config.yaml
train_examples: 245000
image_size: 32
rotation_deg: 5
targets: ["finding"]
head_dim: 64
bias: "all"
patch_size: [2, 2]
beta2: 0.95
shampoo_beta: 0.95
Rows from block 4 of a small image classifier, named by matrix and row number. Rows with one number belong to one neuron. Each number is 50 + 12 x the weight over its row's rms, rounded and kept within 0 to 99. All counts start at 0.
After each neuron's rows are labels from the 100 images, of 14848, where the neuron reaches its highest value: "top examples" is what is common among them; "patch colour" is the nearest of a few named colours to the mean colour under the peak. Only what is clearly more common there than usual is listed. The data: simulated grey scan slices of phantoms with and without marks. In brackets: how many of the 100.
# fc1: MLP up (model.blocks.4.mlp.fc1.weight, 960x160), inputs 0-79
# fc2: MLP down (model.blocks.4.mlp.fc2.weight, 160x960, transposed), outputs 0-79

fc1.390:44 59 39 67 33 70 46 59 50 45 60 40 60 47 53 11 37 47 32 42 33 32 53 63 48 62 56 29 47 33 24 38 53 25 79 42 61 55 41 55 55 52 54 50 45 36 65 49 48 47 50 41 42 31 56 76 25 57 60 36 26 51 47 47 66 39 54 57 46 48 48 44 60 38 55 38 46 65 49 40
fc2.390:37 54 37 49 50 41 37 36 42 55 39 51 47 50 44 67 38 47 53 40 67 64 49 30 38 35 33 49 35 38 58 48 37 41 38 59 26 38 57 39 43 49 47 42 28 51 59 64 64 42 48 57 35 70 51 46 43 38 25 37 63 36 64 67 70 44 36 39 50 39 53 70 57 41 41 56 53 45 17 84
top examples: crack in bone (49)
patch colour: grey (100)

fc1.721:61 55 52 78 63 33 55 37 51 37 51 44 53 64 54 46 61 62 58 63 57 55 38 65 32 38 58 65 37 43 33 45 46 53 45 44 60 50 52 35 50 58 60 77 70 32 57 70 55 39 41 39 51 42 61 44 58 40 39 54 29 62 56 65 37 60 34 52 31 52 45 42 49 40 51 34 58 68 65 53
fc2.721:67 47 58 45 41 65 57 42 32 45 56 50 33 61 45 53 60 43 39 47 39 20 54 64 40 53 64 58 67 49 69 52 52 33 48 44 47 71 47 50 39 42 30 71 56 47 58 23 25 44 47 51 70 62 46 30 53 42 24 54 45 38 41 48 52 49 51 62 37 59 52 59 37 25 47 62 68 54 65 62
top examples: chest (95)
patch colour: grey (100)

fc1.474:41 49 53 58 65 57 39 49 59 50 36 57 52 31 60 65 32 39 55 68 47 47 52 46 52 46 53 50 36 59 67 48 67 35 42 46 43 62 43 74 27 36 62 56 40 53 55 65 45 50 53 70 46 43 40 71 51 59 28 23 53 45 28 58 31 46 32 38 51 51 35 61 52 29 52 53 62 48 52 25
fc2.474:58 60 61 64 36 51 73 50 53 34 41 40 45 66 46 36 61 63 68 60 56 63 48 42 59 51 58 46 49 26 29 73 33 63 66 52 59 40 46 44 73 44 30 38 46 61 44 52 43 22 55 32 51 57 50 20 50 20 69 68 52 50 62 46 51 66 49 57 57 51 65 44 45 59 43 53 38 44 41 61
top examples: belly (100)
patch colour: grey (98)

fc1.558:48 50 60 71 61 62 55 56 52 56 49 57 43 67 43 36 62 56 53 39 42 41 52 65 47 20 61 33 35 44 65 38 52 43 63 56 53 66 48 56 41 37 44 41 55 63 59 58 47 50 50 55 35 53 57 50 31 33 36 32 40 47 50 47 33 49 50 44 61 58 45 41 43 42 46 39 36 73 41 72
fc2.558:31 38 41 74 56 52 68 44 42 39 58 40 51 49 39 42 51 64 45 41 32 36 62 36 38 55 52 43 68 40 49 35 45 41 43 72 44 76 65 57 80 38 47 38 60 39 26 56 48 51 57 62 64 44 67 70 30 50 55 42 59 47 45 37 42 64 54 49 53 68 61 80 58 52 85 57 58 45 58 60
top examples: side: right half (80); several spots (43)
patch colour: grey (99)

fc1.607:48 56 51 46 49 46 61 25 59 59 43 39 38 52 30 58 63 23 45 50 55 44 62 50 50 54 50 60 20 61 69 26 34 41 55 65 66 51 73 53 47 33 61 62 44 61 61 49 55 70 57 55 55 57 52 50 55 55 42 34 49 69 32 88 33 24 46 41 37 60 76 44 66 54 39 63 46 39 62 56
fc2.607:51 51 68 43 50 31 58 40 47 68 35 79 48 48 38 56 51 41 49 49 23 48 47 55 49 39 29 52 39 42 47 59 40 51 53 20 42 70 24 41 44 40 52 60 59 59 51 44 38 25 55 59 45 38 57 60 36 50 45 54 67 55 62 53 67 46 55 89 70 52 47 48 51 42 53 37 39 48 58 32
top examples: head (100)
patch colour: grey (84)

fc1.90:75 46 58 45 65 48 58 42 49 59 39 52 44 47 62 75 64 51 30 53 36 54 61 37 44 28 52 52 45 55 47 62 63 31 41 41 41 45 54 49 54 37 86 38 40 38 50 52 46 56 61 45 55 59 56 50 36 50 19 58 39 43 24 59 46 39 48 53 34 45 44 53 38 46 27 46 65 45 39 47
fc2.90:70 34 39 50 46 55 45 63 56 46 58 31 47 66 36 47 48 23 59 37 74 43 64 44 59 60 48 59 61 30 65 41 78 50 56 65 22 28 51 29 55 62 38 36 45 44 41 63 46 69 35 49 57 55 56 52 59 69 65 43 60 52 36 61 67 46 60 50 53 66 61 32 64 57 64 52 39 62 42 54
top examples: several spots (63)
patch colour: grey (99)

fc1.177:31 59 48 75 49 58 55 50 52 17 60 14 46 36 44 18 45 49 44 40 48 60 62 38 49 50 56 56 50 54 46 38 64 39 60 32 52 44 61 44 43 43 41 52 39 50 34 26 51 60 78 43 40 48 56 48 56 60 44 35 49 51 42 45 37 72 71 39 40 69 50 54 33 42 40 44 27 55 50 41
fc2.177:47 54 55 61 42 29 69 44 37 59 39 70 47 52 37 62 39 61 40 61 61 61 37 43 51 46 57 52 47 42 49 29 60 69 48 26 33 57 42 65 64 45 60 59 30 51 61 37 33 53 18 44 49 60 58 58 64 26 42 68 65 43 59 38 50 52 34 50 54 48 71 71 48 41 54 40 69 37 27 71
top examples: side: right half (76); several spots (60)
patch colour: grey (98)

fc1.240:46 56 60 55 31 42 53 58 55 35 56 46 56 48 47 60 52 65 25 50 48 55 49 21 57 28 64 43 42 51 47 36 63 63 54 33 42 46 56 29 48 39 64 46 28 45 36 42 50 34 46 67 53 41 34 40 54 43 36 58 55 64 52 52 29 36 58 50 68 35 40 60 58 48 28 49 36 52 52 55
fc2.240:54 62 28 38 52 35 35 52 44 65 42 65 53 38 48 52 51 41 70 45 47 34 48 58 44 51 28 73 65 36 47 43 49 52 39 67 63 63 63 70 49 59 67 47 52 58 44 51 51 51 36 56 27 35 56 48 46 36 42 57 47 64 32 70 48 65 48 50 44 63 76 55 34 46 66 48 47 23 58 40
top examples: head (73); several spots (47)
patch colour: grey (100)

fc1.440:49 46 69 53 55 45 50 50 34 48 52 76 53 46 55 56 59 45 51 50 44 54 48 51 41 29 38 25 55 65 42 89 55 63 59 40 45 49 60 30 42 51 44 68 64 68 37 59 56 39 66 62 59 57 41 67 51 36 63 28 35 55 53 50 64 59 56 59 57 62 39 41 61 43 66 44 46 63 67 53
fc2.440:48 49 56 50 52 61 49 48 49 70 28 40 48 38 25 43 37 26 69 51 46 63 65 45 39 35 52 59 40 62 53 69 52 58 50 64 54 59 37 60 29 40 65 38 42 37 38 77 53 71 65 67 39 56 63 50 51 67 69 48 46 72 23 42 53 43 51 62 52 55 43 49 55 49 27 65 55 23 38 69
top examples: chest (91)
patch colour: grey (100)

fc1.204:43 49 63 37 63 36 69 62 54 48 70 21 31 28 55 48 59 45 63 34 54 48 41 60 64 40 47 60 63 62 45 58 60 66 44 50 40 37 63 52 51 51 42 50 42 47 39 52 73 26 43 71 35 40 61 45 50 68 59 68 31 58 55 44 73 56 36 60 69 41 63 61 58 54 47 37 55 39 64 42
fc2.204:61 64 55 61 31 48 27 47 62 41 36 68 68 47 43 45 50 49 45 68 40 45 66 42 61 47 61 47 26 36 64 67 52 11 56 48 72 45 63 53 33 66 73 33 52 62 60 54 48 55 50 43 59 37 55 56 48 44 46 40 46 58 61 46 30 40 32 53 59 45 62 52 40 59 42 29 49 57 45 47
top examples: bright spot (53)
patch colour: grey (100)

fc1.52:52 57 50 52 37 34 61 62 48 45 47 58 43 39 49 45 46 49 52 55 32 43 48 59 68 51 30 66 55 67 41 45 44 45 53 64 55 30 53 54 72 55 56 49 50 58 46 62 40 48 39 56 42 57 67 45 67 50 66 63 84 55 58 55 36 58 75 45 50 41 51 52 38 52 47 60 76 46 46 45
fc2.52:55 32 45 48 72 52 57 38 54 53 44 61 55 48 35 63 56 31 36 58 64 55 35 61 63 43 31 33 61 55 63 49 52 79 46 37 39 30 67 39 47 59 27 42 47 41 38 53 53 40 55 66 59 41 48 65 76 52 59 36 47 46 42 54 49 43 40 43 41 44 57 70 36 48 72 42 52 48 29 37
top examples: head (80)
patch colour: grey (77)

fc1.286:40 66 61 58 65 48 44 39 32 69 61 56 60 39 46 55 82 48 62 27 61 46 41 55 58 53 70 46 51 47 53 40 57 48 51 48 55 49 55 36 33 58 34 57 58 41 58 39 58 45 52 57 57 49 64 53 73 83 36 45 47 45 31 82 21 64 34 30 34 52 37 64 51 40 53 68 40 53 55 50
fc2.286:54 50 55 40 54 47 49 58 74 49 46 69 60 46 66 48 48 46 70 84 47 41 57 56 57 43 46 31 45 45 41 55 39 55 50 55 52 47 54 56 49 50 74 42 30 44 62 65 67 51 28 16 29 46 39 55 58 31 49 38 42 48 44 41 67 59 58 56 60 32 62 29 23 69 44 60 74 55 65 69
top examples: low contrast (55); head (53)
patch colour: grey (86)

fc1.1:70 51 72 56 61 49 48 51 54 51 44 41 44 41 38 65 38 66 58 57 54 47 58 56 26 33 38 28 59 37 59 55 48 57 64 39 47 43 57 60 69 67 59 18 42 48 69 38 33 54 50 44 36 46 47 41 40 44 54 36 62 24 49 44 49 54 55 66 41 44 34 43 38 56 50 54 42 60 46 49
fc2.1:58 55 50 76 52 52 43 48 45 69 73 33 37 66 53 47 58 31 38 61 48 56 46 57 41 64 47 51 64 40 48 53 33 64 40 48 80 50 48 63 70 55 52 50 48 55 36 61 42 59 45 73 43 56 57 57 49 50 65 43 48 83 56 58 36 48 39 29 43 37 64 51 61 39 58 48 39 59 66 52
top examples: limb (71); noisy (62)
patch colour: grey (100)

fc1.44:67 58 50 36 30 82 59 54 43 50 38 77 74 34 37 61 51 50 37 35 48 37 61 42 42 45 45 56 50 49 55 55 31 44 68 42 59 45 41 47 54 46 64 38 58 57 67 44 43 31 47 58 62 49 61 41 53 35 46 32 47 53 38 55 67 42 54 40 38 54 47 44 51 37 48 68 75 53 42 62
fc2.44:60 38 37 42 42 69 63 59 54 57 28 52 50 54 55 62 77 59 38 58 56 52 54 50 57 39 44 53 47 84 47 46 73 46 40 35 57 45 53 52 49 38 44 29 57 35 65 68 49 44 38 71 41 46 77 59 71 52 40 46 46 64 39 65 43 43 47 43 55 18 53 45 59 42 51 46 58 44 69 38
top examples: head (100)
patch colour: grey (97)

fc1.696:61 69 53 28 58 43 54 42 60 39 36 36 64 47 74 65 32 46 46 56 39 67 33 51 43 63 43 55 66 38 63 59 48 55 47 58 48 42 38 64 43 48 27 36 57 50 36 55 65 44 47 55 51 76 44 47 47 55 52 64 34 30 55 60 39 52 61 54 55 80 46 42 43 40 50 80 17 67 46 49
fc2.696:40 26 40 35 46 58 49 51 52 57 50 46 59 64 60 50 63 47 42 50 41 30 60 61 68 39 64 58 18 61 72 34 42 27 42 59 48 47 55 38 62 47 56 70 75 41 48 28 60 53 47 67 38 45 61 63 55 53 53 73 56 87 48 66 49 26 55 44 46 52 37 57 53 17 59 28 56 62 35 33
top examples: low contrast (57); head (57)
patch colour: grey (100)

fc1.217:47 60 51 49 31 39 62 42 45 54 58 72 39 39 36 34 62 52 52 51 55 41 63 61 42 38 56 54 46 58 50 67 29 49 51 75 42 53 58 49 37 47 69 33 40 64 39 56 41 56 56 62 64 77 64 40 56 47 51 43 53 45 58 40 66 25 38 51 60 58 32 46 46 50 34 51 48 48 34 51
fc2.217:62 63 38 61 50 54 35 34 54 58 62 46 33 53 46 53 26 51 52 33 58 53 51 68 40 72 57 56 74 53 38 50 64 42 41 51 60 42 37 37 44 54 36 51 60 45 64 50 44 66 56 61 44 37 47 51 64 61 29 64 44 34 48 48 43 62 64 52 50 47 78 29 39 54 60 51 30 64 65 62
top examples: dark spot (52)
patch colour: grey (96)

fc1.210:55 61 64 54 43 64 40 58 35 36 62 45 42 49 43 26 45 61 51 58 44 38 35 58 57 64 52 45 55 65 51 64 40 47 41 64 34 49 48 63 40 76 41 69 29 50 34 42 44 63 64 61 51 73 42 50 52 58 67 50 42 34 40 37 49 59 40 66 53 44 26 42 62 38 50 65 37 41 37 57
fc2.210:57 69 40 41 53 45 39 65 49 56 69 20 34 46 37 40 78 49 48 43 57 56 47 41 71 69 56 46 32 51 53 47 44 42 50 61 52 41 39 63 63 52 86 35 41 49 62 43 29 32 44 53 55 47 42 47 55 45 40 57 58 56 48 75 44 50 53 37 38 72 48 31 51 74 56 59 51 74 54 32
top examples: ring (40)
patch colour: grey (100)

fc1.333:60 45 43 46 27 56 46 81 52 47 49 29 45 40 52 49 38 40 33 35 73 48 50 68 58 53 63 53 33 48 50 71 43 72 56 49 29 40 18 57 59 54 45 38 53 41 44 70 66 29 57 55 42 79 55 50 61 70 60 52 51 54 51 40 42 60 59 64 44 58 39 63 55 53 41 47 56 59 48 52
fc2.333:47 57 36 46 50 45 55 35 45 32 71 65 55 45 51 44 56 61 76 52 50 69 42 47 72 50 42 48 61 42 64 43 76 50 42 34 55 41 33 52 37 60 55 57 45 39 35 69 60 59 43 54 65 47 65 43 62 27 57 43 53 40 43 54 41 44 46 54 81 70 57 51 48 41 40 43 53 47 45 62
top examples: side: left half (72); belly (57)
patch colour: grey (84)

fc1.86:74 36 46 79 73 59 72 44 35 48 61 58 28 34 70 37 57 45 72 44 47 57 53 56 66 50 56 55 45 77 56 55 51 34 61 66 45 51 54 37 50 44 42 34 58 48 53 51 40 78 50 45 50 44 46 51 57 41 53 65 29 40 47 35 51 47 49 33 21 35 28 49 48 47 33 59 46 52 47 48
fc2.86:52 37 68 41 51 64 50 49 47 44 48 26 79 51 43 56 58 32 36 39 37 51 54 50 52 42 69 53 43 36 41 47 53 65 55 34 65 53 58 53 62 32 52 65 25 70 71 38 50 43 51 72 45 47 36 36 34 50 45 36 49 65 42 70 33 44 63 59 66 53 58 49 31 42 38 34 71 61 48 24
top examples: side: right half (89); dark spot (39)
patch colour: grey (100)

fc1.560:41 49 39 55 55 51 16 42 51 49 45 70 50 41 40 49 47 86 56 62 43 36 61 50 44 74 63 37 51 51 31 52 38 67 39 62 38 58 71 62 56 48 54 56 46 63 75 47 45 46 47 54 67 52 40 48 43 62 39 26 61 42 36 60 62 63 51 55 56 36 50 64 43 35 49 30 76 46 52 38
fc2.560:59 50 49 41 48 55 47 37 54 61 35 69 32 34 37 61 47 47 51 59 48 51 22 57 35 32 53 44 34 52 48 46 43 64 57 60 40 64 34 40 56 81 65 59 41 49 54 52 37 44 63 16 56 39 64 40 53 52 51 84 43 24 47 53 36 18 63 40 52 62 45 67 62 60 26 45 35 87 50 52
top examples: crack in bone (60)
patch colour: grey (100)

fc1.700:22 82 46 52 22 49 52 61 65 56 39 59 57 55 45 62 61 55 59 59 29 41 53 47 49 55 32 56 43 21 48 42 60 56 49 50 56 68 65 59 57 56 47 48 32 49 60 29 62 57 30 55 48 42 51 35 56 49 40 51 58 75 50 38 46 45 54 52 34 49 53 52 42 56 50 53 50 28 60 67
fc2.700:28 66 53 34 61 57 64 48 47 69 53 35 55 34 63 43 41 53 73 46 46 47 42 56 58 47 46 60 60 44 41 73 42 32 47 69 18 47 36 67 46 45 60 45 43 59 38 54 33 64 60 37 30 40 55 44 51 69 42 47 51 31 73 49 60 55 56 36 53 48 65 45 40 68 40 53 43 57 67 40
top examples: side: left half (93); dark spot (88)
patch colour: grey (83)

fc1.562:48 53 52 51 54 42 43 45 39 48 64 74 75 48 58 40 77 67 14 69 26 68 58 40 40 50 51 50 40 62 50 61 50 43 34 35 50 48 47 75 23 55 54 65 34 56 58 54 55 40 68 30 47 56 38 36 67 40 73 45 48 69 67 32 50 34 53 63 66 46 49 53 60 27 49 30 46 48 49 40
fc2.562:56 58 34 46 41 65 51 75 41 59 38 62 38 38 36 53 67 44 53 43 68 47 54 48 54 35 70 57 58 47 32 40 33 55 63 44 42 57 47 15 58 70 28 54 56 64 63 62 45 54 40 44 58 42 53 66 49 51 46 50 56 60 48 67 51 65 30 52 39 70 46 53 60 65 49 49 50 61 55 50
top examples: belly (89)
patch colour: black (94)

fc1.227:52 56 57 42 41 51 44 67 36 52 50 38 52 60 28 59 61 33 67 50 55 49 61 48 74 47 59 54 81 57 69 26 64 50 51 56 70 41 46 61 36 53 51 39 57 36 68 59 57 43 21 26 37 37 58 64 55 61 36 50 56 37 40 78 31 54 55 27 68 30 57 50 34 56 47 34 45 39 48 46
fc2.227:44 62 43 25 55 55 45 61 49 44 59 57 40 48 60 48 55 74 41 66 33 52 50 55 45 71 44 56 33 58 34 54 33 80 59 64 60 41 45 31 66 40 53 73 57 52 42 50 45 65 65 58 59 43 67 55 51 62 54 57 36 50 73 50 22 71 71 61 50 72 58 35 51 35 48 45 52 63 29 44
top examples: ring (45)
patch colour: grey (99)

fc1.197:39 46 65 57 53 84 69 42 57 73 49 46 72 46 60 46 64 57 45 60 67 44 79 50 54 45 54 44 49 51 60 66 58 43 62 58 48 48 61 38 63 41 51 22 61 64 49 41 57 50 48 45 35 28 45 38 60 47 22 56 46 76 57 59 55 33 60 62 53 41 53 41 33 40 50 39 46 70 33 57
fc2.197:56 24 43 43 49 55 80 42 66 49 69 27 31 68 71 52 51 12 54 37 49 56 53 55 61 36 44 59 59 47 46 53 55 38 44 53 54 48 54 47 76 59 49 50 43 63 39 56 43 61 51 60 59 34 62 45 48 53 78 50 54 42 49 53 57 41 50 63 65 62 65 71 74 36 40 51 61 46 85 38
top examples: chest (78); several spots (47); bright spot (38)
patch colour: grey (100)

fc1.581:48 47 69 61 28 59 69 53 53 34 72 47 24 74 58 37 40 44 53 51 47 55 53 40 60 40 54 58 61 56 60 36 55 69 65 50 66 74 58 48 21 61 43 38 60 49 54 54 36 45 58 62 31 77 64 66 54 72 45 72 70 52 51 64 68 37 46 61 54 73 47 43 26 38 58 39 37 45 55 52
fc2.581:25 47 67 50 85 71 37 42 54 50 57 43 52 26 49 62 50 54 53 58 45 65 55 67 55 39 87 41 46 39 38 52 43 61 47 46 50 45 45 28 51 28 47 68 53 72 58 42 45 42 65 39 73 28 42 60 39 54 49 55 33 54 51 32 77 52 68 44 64 72 70 54 42 43 33 58 52 48 32 40
top examples: bright spot (46)
patch colour: white (43)

fc1.431:65 39 38 63 67 60 48 33 40 44 18 64 32 44 67 38 31 34 42 62 45 60 42 72 53 52 49 42 52 56 59 45 36 69 56 53 51 66 38 49 41 50 56 44 37 46 49 56 47 53 51 58 62 44 48 49 32 62 57 28 49 47 39 53 36 46 46 71 46 43 30 58 77 62 43 38 23 54 51 42
fc2.431:55 45 44 31 42 31 43 61 35 58 60 41 56 47 52 48 64 24 64 68 51 35 40 42 45 37 80 64 35 69 42 42 53 62 32 48 54 36 41 64 58 56 49 67 62 59 76 55 48 43 14 67 60 55 56 54 64 48 74 32 31 57 57 29 56 61 66 60 18 63 42 60 62 38 39 64 40 45 45 35
top examples: dark spot (92); limb (86); side: right half (83)
patch colour: grey (96)

fc1.318:52 58 31 53 57 63 42 48 44 55 68 52 30 40 36 43 68 49 66 55 51 48 42 68 61 45 31 50 58 71 50 57 38 41 39 52 45 67 52 45 53 62 56 50 47 49 42 45 47 75 69 58 46 29 52 44 73 50 57 23 37 31 48 46 49 25 27 43 29 40 43 41 41 53 23 34 47 54 49 42
fc2.318:48 66 42 52 41 61 32 73 48 56 62 75 54 35 54 38 32 59 46 52 36 62 45 32 33 36 52 71 37 44 53 53 53 56 39 60 41 68 33 62 44 50 18 36 56 48 62 36 43 52 54 48 57 59 44 47 31 46 42 69 59 38 53 53 33 47 45 58 47 60 25 37 56 37 35 50 41 56 48 41
top examples: head (100)
patch colour: grey (100)

fc1.139:48 53 39 64 29 50 43 51 55 43 48 40 52 36 40 52 46 38 59 46 49 39 36 50 41 57 52 30 61 53 40 59 36 54 58 43 46 62 44 50 60 67 66 69 49 49 74 57 70 41 46 28 63 38 50 74 41 44 39 52 43 54 33 50 40 57 63 55 56 38 73 26 36 36 50 29 61 45 43 66
fc2.139:45 40 38 46 26 66 52 69 84 57 56 41 59 55 56 48 53 38 55 57 67 66 52 24 52 64 53 59 28 50 39 47 50 35 46 59 47 40 71 46 65 29 52 33 36 39 50 38 40 27 57 51 58 64 31 53 50 56 49 47 56 64 60 61 56 45 52 53 27 45 47 55 37 59 49 34 30 53 39 45
top examples: side: right half (92); low contrast (71); belly (58); bright spot (51)
patch colour: grey (96)

fc1.373:60 47 52 37 52 53 55 46 34 62 75 52 59 34 69 53 54 81 55 41 41 62 59 56 70 62 38 45 48 38 52 60 51 41 55 50 33 49 54 39 45 65 53 35 33 58 60 51 57 82 45 48 52 42 64 51 55 36 36 50 39 51 57 41 38 45 52 29 48 49 52 44 57 34 39 78 45 43 50 64
fc2.373:61 45 41 43 65 29 53 54 58 43 50 38 52 52 38 57 30 10 29 62 69 41 48 29 20 51 57 43 65 53 66 31 35 56 38 38 55 55 64 36 53 43 49 48 57 41 51 50 65 30 63 61 62 61 51 60 49 57 46 41 40 61 53 60 58 65 51 60 59 48 66 58 36 74 55 32 35 62 51 50
top examples: side: right half (71); belly (69)
patch colour: grey (100)

fc1.170:66 46 34 42 25 52 52 57 75 43 44 34 63 47 40 59 44 50 35 69 52 23 61 53 78 51 62 85 59 52 50 52 49 50 57 43 44 46 55 52 49 51 48 57 30 61 48 61 51 45 43 57 23 49 40 49 53 52 46 46 58 43 62 63 54 32 44 29 54 53 53 55 35 56 43 51 46 65 62 75
fc2.170:75 38 49 31 50 44 48 52 67 68 69 42 65 58 47 27 46 24 63 19 60 50 56 46 60 53 42 35 42 20 47 46 47 43 37 54 55 41 57 27 40 28 47 49 56 40 69 57 44 60 67 58 45 47 36 60 47 52 75 15 57 56 30 60 36 51 56 45 53 56 62 55 43 44 54 46 72 44 50 53
top examples: side: left half (82)
patch colour: grey (99)

fc1.613:49 54 68 43 46 46 34 49 41 45 62 58 54 34 49 54 61 41 51 29 70 44 40 41 56 49 67 42 32 49 55 46 42 44 45 65 51 69 63 35 45 34 41 37 54 43 58 31 51 38 68 61 61 51 48 54 57 56 59 67 47 38 38 56 55 53 33 44 83 39 53 55 44 50 57 55 32 34 36 51
fc2.613:42 46 50 47 28 39 51 54 50 63 38 43 56 64 64 33 47 28 59 51 47 77 71 52 57 44 48 52 43 43 52 73 66 46 51 40 53 49 60 39 65 49 56 42 55 61 47 60 62 60 32 49 41 49 49 47 35 61 48 34 49 57 47 50 41 46 63 73 49 41 45 55 64 49 68 60 58 60 44 59
top examples: chest (100)
patch colour: grey (99)

fc1.545:37 58 71 47 60 73 42 61 48 44 34 59 47 38 57 36 39 43 66 67 39 45 45 52 45 69 42 61 45 58 60 58 52 69 42 36 62 44 44 18 66 55 45 65 37 49 61 43 44 32 32 51 43 64 45 62 39 83 36 48 40 66 66 57 46 63 67 65 53 45 72 49 41 51 28 68 31 66 41 33
fc2.545:66 50 47 45 58 27 42 36 37 68 46 42 53 65 49 52 48 54 63 28 72 47 68 42 53 50 63 40 46 64 47 42 25 50 32 69 63 56 65 60 46 54 45 52 62 36 71 48 54 66 54 51 39 53 33 36 56 69 53 32 63 23 46 44 45 35 55 28 55 28 59 54 40 64 62 43 42 89 64 57
top examples: limb (97); noisy (73)
patch colour: grey (100)

fc1.81:69 41 53 51 33 41 51 38 29 54 21 57 33 55 49 46 33 55 54 55 43 59 44 64 50 24 58 50 44 58 42 65 52 65 52 65 66 54 49 19 61 59 40 72 70 43 67 49 57 45 61 56 49 39 56 26 55 59 55 43 73 61 54 46 44 62 25 51 62 43 50 35 25 46 53 52 64 43 43 50
fc2.81:59 65 55 50 52 48 40 68 54 42 48 42 47 43 74 47 69 40 47 36 71 43 44 38 53 54 55 50 61 86 72 44 40 42 36 50 47 38 46 58 31 33 60 63 55 47 58 52 25 39 40 55 43 38 35 39 66 40 26 37 45 63 42 50 55 53 60 33 44 42 50 67 21 45 42 43 36 69 53 50
top examples: chest (88)
patch colour: grey (82)

fc1.253:73 53 54 52 25 48 28 38 65 45 36 42 33 56 30 59 43 53 57 47 46 38 65 53 65 59 69 63 49 24 44 58 76 68 61 51 60 49 55 63 65 63 59 50 57 81 36 41 51 30 52 45 66 55 54 50 52 38 67 69 75 30 39 83 61 50 50 59 36 58 49 31 56 45 29 63 70 55 56 47
fc2.253:59 65 70 61 71 43 31 46 50 39 35 58 47 44 55 69 52 54 67 51 55 33 35 34 58 77 60 29 58 60 56 54 30 71 62 51 39 61 54 55 54 43 48 48 56 33 59 58 37 55 40 61 52 34 52 63 49 73 57 59 45 54 25 46 45 40 56 48 47 35 51 39 46 62 48 49 39 55 54 29
top examples: head (100)
patch colour: white (38)